Rows from block 3 of a small image diffusion model, named by matrix and row number. Rows with one number within an expert belong to one neuron, the router's apart. Each number is 128 + 32 x the weight over its row's rms, rounded and kept within 0 to 255. All counts start at 0. Numbers have three digits each.
Before each expert's rows are labels from the 100 images, of 14976 (inputs lightly noised), where the router gives the expert most weight on average: "patch colour" is the nearest of a few named colours to the mean colour under the peak; "top examples" is what is common among them. Only what is clearly more common there than usual is listed. The data: rendered landscapes of hills, water and sky.
# router: slot weights (model.blocks.3.mlp.router.weight, 64x192, trained with AdamW), inputs 128-191
# up: expert up (model.blocks.3.mlp.up, 64x192x192), inputs 128-191
# down: expert down (model.blocks.3.mlp.down, 64x192x192, transposed), outputs 128-191

# expert 38
patch colour: white
top examples: noon; fog; desert dunes
router.38:114099185071089113063069164097085117116120156065113118134172084157158129139119171119140085036105125148131143138103090135115144159110191132149078144107143120156158087209062142144146157102124132
up.0:174233192160096147139137118111120096126123158055161096132120078131112139156127138150141169187068074118103129121106112090115135126152094144114118110129135127098156117121118124148133131067136150
down.0:112111106102115081160097061136107150097164099229108137042152064113087150095165146119137119163135068113146126067134105082151136114154159148144112135161135124100097128040145111101128103098147108
up.1:129169117120120130104098100132099140145112134164134090132118156127148113115156137108123093132185127144078133110174105165110198114138116094087110159152079100088107155178090188095095141118112172
down.1:155172137154143132090107176134126121138129133119140141096141131141105185163134151113104119132205068131139111145151152158178134122102114051130125203134128125163124166128133168120127132152056093
up.2:111114089165174192189152119201136092145127076126117144168127045094201151088154150129112072107085179095143092123136103070146116145142142095098089091128118122173097156173105112154148124157118162
down.2:134104113133164135146136121134104145079116191109121132190074095177120120157154180112106085255147133118186127173115146096155149136144080131149089152100164142140194095124147111194145122101107153
up.3:103139142090162144070132128138127130155134143155119126173114150099120129093179164107080148120171142169133097175112113089108116168133099184168144136110137096168140103037113109088105138052147120
down.3:127121184019186136141100072177085170113141116166049123101082120140136233116044155155151115231131112143099140177207111105097142151089168114152138140106131085178157134078134109157151157108133166
up.4:059125136102178107121086118091097067167151140130086116087096113170111135116108183141124134146119122150126099119074126148159232154097133134133131126138134077136128074105166180161052141154141111
down.4:162136147110137202137091126065129142147119102144172123117116107134182127132096201138122146137115133116160172111148107083105121156102110127161119129137117057157175140150129152129180182085131201
up.5:170126152103091124108126095111157044158140120175130117126124097105138130148103117098074111204134111114108136174115133149106083101141088124154108107123135121137167151116109126157114096122151123
down.5:119153124097159132166108176086141107130095154133149139140107226098157187134098152109129130107111124103099127107143115175133122114106098182126136164148123106128122124104117137082100127107106135
up.6:160086144119127127096152159079145103169148118098171183111098088139103121124124162170069111135135077042161149097102089157181139135122130103140159167104103121119158121183093139066135088132076113
down.6:169082126114103155037135132132196091083157131169112133059078080137135096067106146064085155152134174155154130110129100132094122109122215136131151117112137144091178161144071196112164146128182145
up.7:105093202044148148150117175122094088127130128133130126145142168103127060106133105151112134155153054125144145153107096135139171072149141193154128133178097167141170089087078125074120134113086104
down.7:120179122116117156142120122080146188124137127123198092167143075115129203174122097130115151080138131138098108204085151081139125176113081181101126065123122117176079078131148140132136153184112137
up.8:133167117154159143108158182111118131138137162084064109086138114126167116164072113098096103185145165118138131063066151128178089177156133124101119086090133089128110131115115151191131122152130117
down.8:125099190103150072144176125121148128099118120129110104101142108138080155174124176105106158150015076123168113117091138087135137155081149110102092130099112114112089091141146116119111122121156131
up.9:104197094128175130128084140158115157127141137174135118131135078147119194141203140156086154105105160158113068124123137130190155142139079173111143231134120086186111166123128188120175131117141140
down.9:153141156114142076192108198125120120149117104122134102177194130109083098159109129103141123079075049121106153097159110161086114120127101172168107077135129111146128145121133113158123113063161120

# expert 29
patch colour: grey
top examples: sunset; fog
router.29:137104161086125095040076178131072116132149142088075126129143049125139146135125181120148117126095116117119155131160089143114146149118155173176107150145112117127155101129051131108162126083137108
up.0:116102104148153148128148101080139110085138194166180143124177150124119072144100194142133156174155149102083105186067099142095099125083127137105074148121102184147025102190142148161127152122139135
down.0:116183102099127134084090085121129134194138050145113149163162125141101051147103104121118125085080114135133148190115100105119148165166165113152134105095139153089148106112179122095150110124112135
up.1:128086093144110102135101099125118155114167157123104109124116138174097124119092161112174141123133086137090164108111108078164104121112151130139126167141097118146164117096082149127123094116142126
down.1:066192111191154166106161185133113130124114115100163148154150126116153101107098118118179123101089133109120161094122141173078123138122136132154153088109147125147121142102124165145166187179127156
up.2:129132123116120168189132137150153166125109150123142109111110125231157139124165143103176154093138133127193218130122068082146098080085115112118130129154166129105072154184190136158087142110191116
down.2:117118095125196059146123125117187140169156120119122134186130108067137042127179113126149079169164178142139066175117192129113131125140131153122150136134141165174214145138113110168149101143174170
up.3:169160148103203181133125092103171135110096106142124113087096141121121125083186087175094112129123141162136091110160116149103132112128135064169150143121100161111126150155158154062087158132233163
down.3:101163162093170043162127118180075138145127171143125156164064159106153071167125132131127119161195170176149179117123184129173104100078094154163107116233113180104103182113081135133163116130200122
up.4:144155160125076096111097081120153116089118112134162114144142177131141086152089130141149161031146119098112120134126143106131121118125085152147118201088146110153109113177142116146155143118133121
down.4:131046071086125107196151163132126134150113125096152129172148090123146095173160171131139113000125187140164109097144117176161143134096123056126158128128112175126159089177132120145104125089116142
up.5:124121186164107128136101143127128112089097167112164183134132114125118097179143103124104104112117161149134110142131116131177122120132146104106146134133136136059169142177134154076097089115148140
down.5:100203139177120129134123177148127143160139127080102127184140163139132094122126116112112104029115059094122116105134128156124113132128097074129120184110163120147133127138049110065158146115127102
up.6:114157162135091140044092153115102157101159126080173055062133078156050143104079118118079060144170124150155100086101182138098102162169084154119124150159180168139082122112150120162188172115118074
down.6:176145137120065102140080113106129103117077148179165143103169150067183153142081121159111174111116120059118142062147064182134165131077103096147113132111109106123147112147145143119150108132106104
up.7:058210143161127125148166149151135168123132161104095103137107106175143142182143113114110144072085091097122120161076150122077175138139127136112110081039181142116111126102156122118112127141151117
down.7:116150120172169158026201153112120146154132126104160103125118090127120122172139139115124123177128150139159147184084112106101112143114151147100137092125134135092076092130136129082125113166128110
up.8:106175134113141138045113094104131128152102127118083134204138173097091081146111149117185127110126125155107151211122149195103097131121164117100147117117144122156115109045159113114091116144126122
down.8:119095096166124148054106105167144135140148127195086116122116193124162155107137108120139129087159131105161140172095093102147135148153160159097162125141150146107052115081173088136131170129118134
up.9:183172111173144066211151145112145146121154133128124180188117133146135133112152124108101112118075067125130133136138160151099123085153134058186124102208079100069092121125105169069137149169154116
down.9:089116157177143138192114135145124149138112099094167103055105154113108172139170081143104156111122145135111127138098146132147114161166160100165115107123169132100149143104099143120098084127115099

# expert 8
patch colour: grey
top examples: clouds; overcast
router.8:097176127124115117068111140114091150070107135094107119158121149143163112133141133124139116018088133126110133157147038135088150158114173158185134147186154102143171170150041130105156157060176095
up.0:126147154125113150130118131126083141106101127137109137166160085188128133131091089160168142137112079177101119046118154072169129118079170136100100088160123174110097133191120139172102115154092160
down.0:083077081106104117106139124137164092094157128176139111174092126117140137113102145086143127143149151075178141060131123206077125132146151162135116173114116132137127080101083156162124144116158135
up.1:086120141124142142125160186116159147102115154109127115127154139135141075110158158162106108088101155166093144123190119071140125113150138109127149092061148131115212135152199148121089146116149103
down.1:104170114174091136152123130114117115151150109101181139094071124119136064130169129171145098098109073142095107117127127130139135097134149027103160096158126147102076152127111111138109147144143125
up.2:121115142166100122117156090170133086196142171150117153131166070087092129132144100146178186102134130157102112149173058079117136097124235100105099133164118140124188157085094126115112152107097068
down.2:094134132130110098102180106095120149074116090185124153130184216170183128112103133106154076142146135124145128172111175146074158093167132096124084065099086109118149137089144127143177075137099121
up.3:054088122152168103139080116155126127127145128066088146116106135158108143090120128146139121109109099125172093120124139102132165079107066101158111110121162109101149148050163106143129082186120121
down.3:159105074132165140138108124063159094136103148143046138136126149136131070116132151128141127124154116099087175068154188116120105101134135126134148091122120139101116123084087161077126152143117103
up.4:155148166069086122114128120099075153111182132110174127169090114220145181116124158110097107130092158144143148146101152124175137180076168146170131096161150215142118184121098116197204196088132135
down.4:127061082133141133098137139163118116147097077119167144151073097074138134125138110147117195118106106169190110168166102141151151100134116177128095130153086171074194166113127117238127086175119108
up.5:101172111158132148163151118139131107119097132109153122096126169097105101139135108051184154137093179100141136111134129146167042173124130144089140173150168080102080145115100109168130114175131152
down.5:156079163102179092106072177128129116114142135182168141069138168167124114135141120124151188086075117118079101098106119142109161180119089156103126112181118098105149142104202151173134148117156097
up.6:062120140121124169101145098162102181085181165178173160143134097118140193120107111141144107110173108125135198157150133141201129097132073118132099238175130185137147167088201109135150162119129119
down.6:142105110122138136098127103131129097188120072086150050124150097123187152146143086114136102074184186155096089179166150098092088138188166104111112100100129109100064176083122127121067118133154134
up.7:089097162151162116133113076087189153107122130159123133153104116184187115091112113077148149125132143159114176140139115151071141131098166129110133137185086129166117101125137111115185141127168107
down.7:151093098153156086081143153148097149135100108131101112163138162083092157131081163185166131167107148084208053178163161155171071142163181084119113148115166130142174162140120131116138122080152116
up.8:156150098106144184110113137115173135120116155125154097191090163098141129077133158128125098201121106104180130115149155157079108146096139091101132119056142165113125149124078095184113128089107090
down.8:094041122079156126149122109153094101165129127145163159147091203093139126104131136158113161121079111143131124155096132169113110145171164144095157152129126102146173139083190111111137157107110095
up.9:130048171120170151107105131109116083144106095148126117073149116120136146080113187131112109124099088142140114193104121183102122118124114151127135169133120043131107142105115138139121101150164131
down.9:147164107027116111124120127141142139114152127155156153053151143110099169112134112125102097106119152147117132137167149181171139102136103188147128129198114103057213161136104152156139151103139146

# expert 55
patch colour: grey
top examples: desert dunes; overcast
router.55:137112063131128122175217099142172102153203130077172112131071143132113114103133082175148185198150119101118171135090139077131124111139105073150139139140112086187142151154160092105095122110108143
up.0:091136092157145130102119140118128144104173106125161118178108127125121152107103132168187076150117151125133099083127113053155190153174125148157153084131101068150167142154123104106141114081178115
down.0:115058124146194141110144171155126134130075126108108082190117099153121115090118116153158147177157079178111156142117105122127059154158131136122129116132130126110130086137127150105128159054174097
up.1:106155070146112111115157140143118135122151110083141091054102143129092119138140127151103142124226169178150138154071152108134140072182088075112131104078122116080145152157201136172068105142121117
down.1:108132168199073149145117174100139133118113114148115136080129123163163091097138096147101138187214067076113105164127092169123103106132132090113105203128120141112110165168074127126134145115142126
up.2:156095096095136144180113192172111174120164153222080192049102129122087088116181131125170121115136101113130110166098108127136135134115106135068163142110130111109148164164194088161164113096133099
down.2:093159105090174149142126098116141114164129145092089117120105126192153066112136122172237132118127161050095127162125126129123129139131110141180162103168096065121174146152083143150104145151096109
up.3:113102082118146165142118089076116119111090109115205174141131152116123127160155159131071107120100181109139136161168076072094161134144105108126130152111168146124112091172148148142148178100106081
down.3:117188150125138086125100122116053138150116122127114083106121151142080231123123105136102093057085119111120093162119154135124121158094112125132129066110124115128155112171148119154115125119116113
up.4:140116159083110157130142167158156149097124168114111157154136205131149109167124090153121078097126093114122127175105126177144130137142134121100129156194131157104153140106149148156102124104169111
down.4:157079064164173139088141123135137098134134115135143126107134157130158072146126148139141110184150232131130121112141144061095116130187155098170127110137138137161147098129087151163127160138157177
up.5:104050187158132133066090131083096134146122153122187098213177075143124157129131124119137138182169127168122122063106119220145085118091142131157109177115124088125117116144141124122122147106118140
down.5:115070166141114166070110160132098154124111087091151130123125113106118064174109127107121134095078155175113133118158107126141118110141170088127075151119115112132116120144098124177137143076174087
up.6:113127081136127133095158088143115104181156084082108136147113073166134097174165179150067103173130125140129135129143125177157159168077136115135108236086123147101173142124098113124094092138093187
down.6:115219136126097133057127100091110121093164139167121159121110075118139146114149154128129158125119113118148142110111133114150122176131134099130167084111186113182165142059112057115134150147118123
up.7:179097091140095123079116076151163152080138120155107107116119131111107125069171113130120132172158174131140109117125106159142183140167130104150104085141148171149149192118075152069130115163117149
down.7:089125067141171124138136090077104152154174151152134087110088074111115140165111161082108115151106092123176127107125163141077118153118079106116148134081103152172162124126206145117126141127094177
up.8:189133136075130109173148130158115087124175119119121127109128172102145152070086189118140113113026174121142149154096069214144127121127135132155132162144153101100115121118152121141106137098150128
down.8:121158046079148121088112098107101125122136143166170128104066149116122092124120136122131134192076135152135116088104108084125152153177147108153155110154133133116156114130040147125123153154080093
up.9:131150194092170116104162151092099162145178136164159123171115084140099100206143151149126111032175127109136123085087110140139087133123181094127110164115106175102194152153092124119136139102124159
down.9:104083096114139133160197109130153157132104114136210151179094068121146203130137173150146124119112150106145141146125134134133141150072119153119079127131129156127102130072155124134154172176152122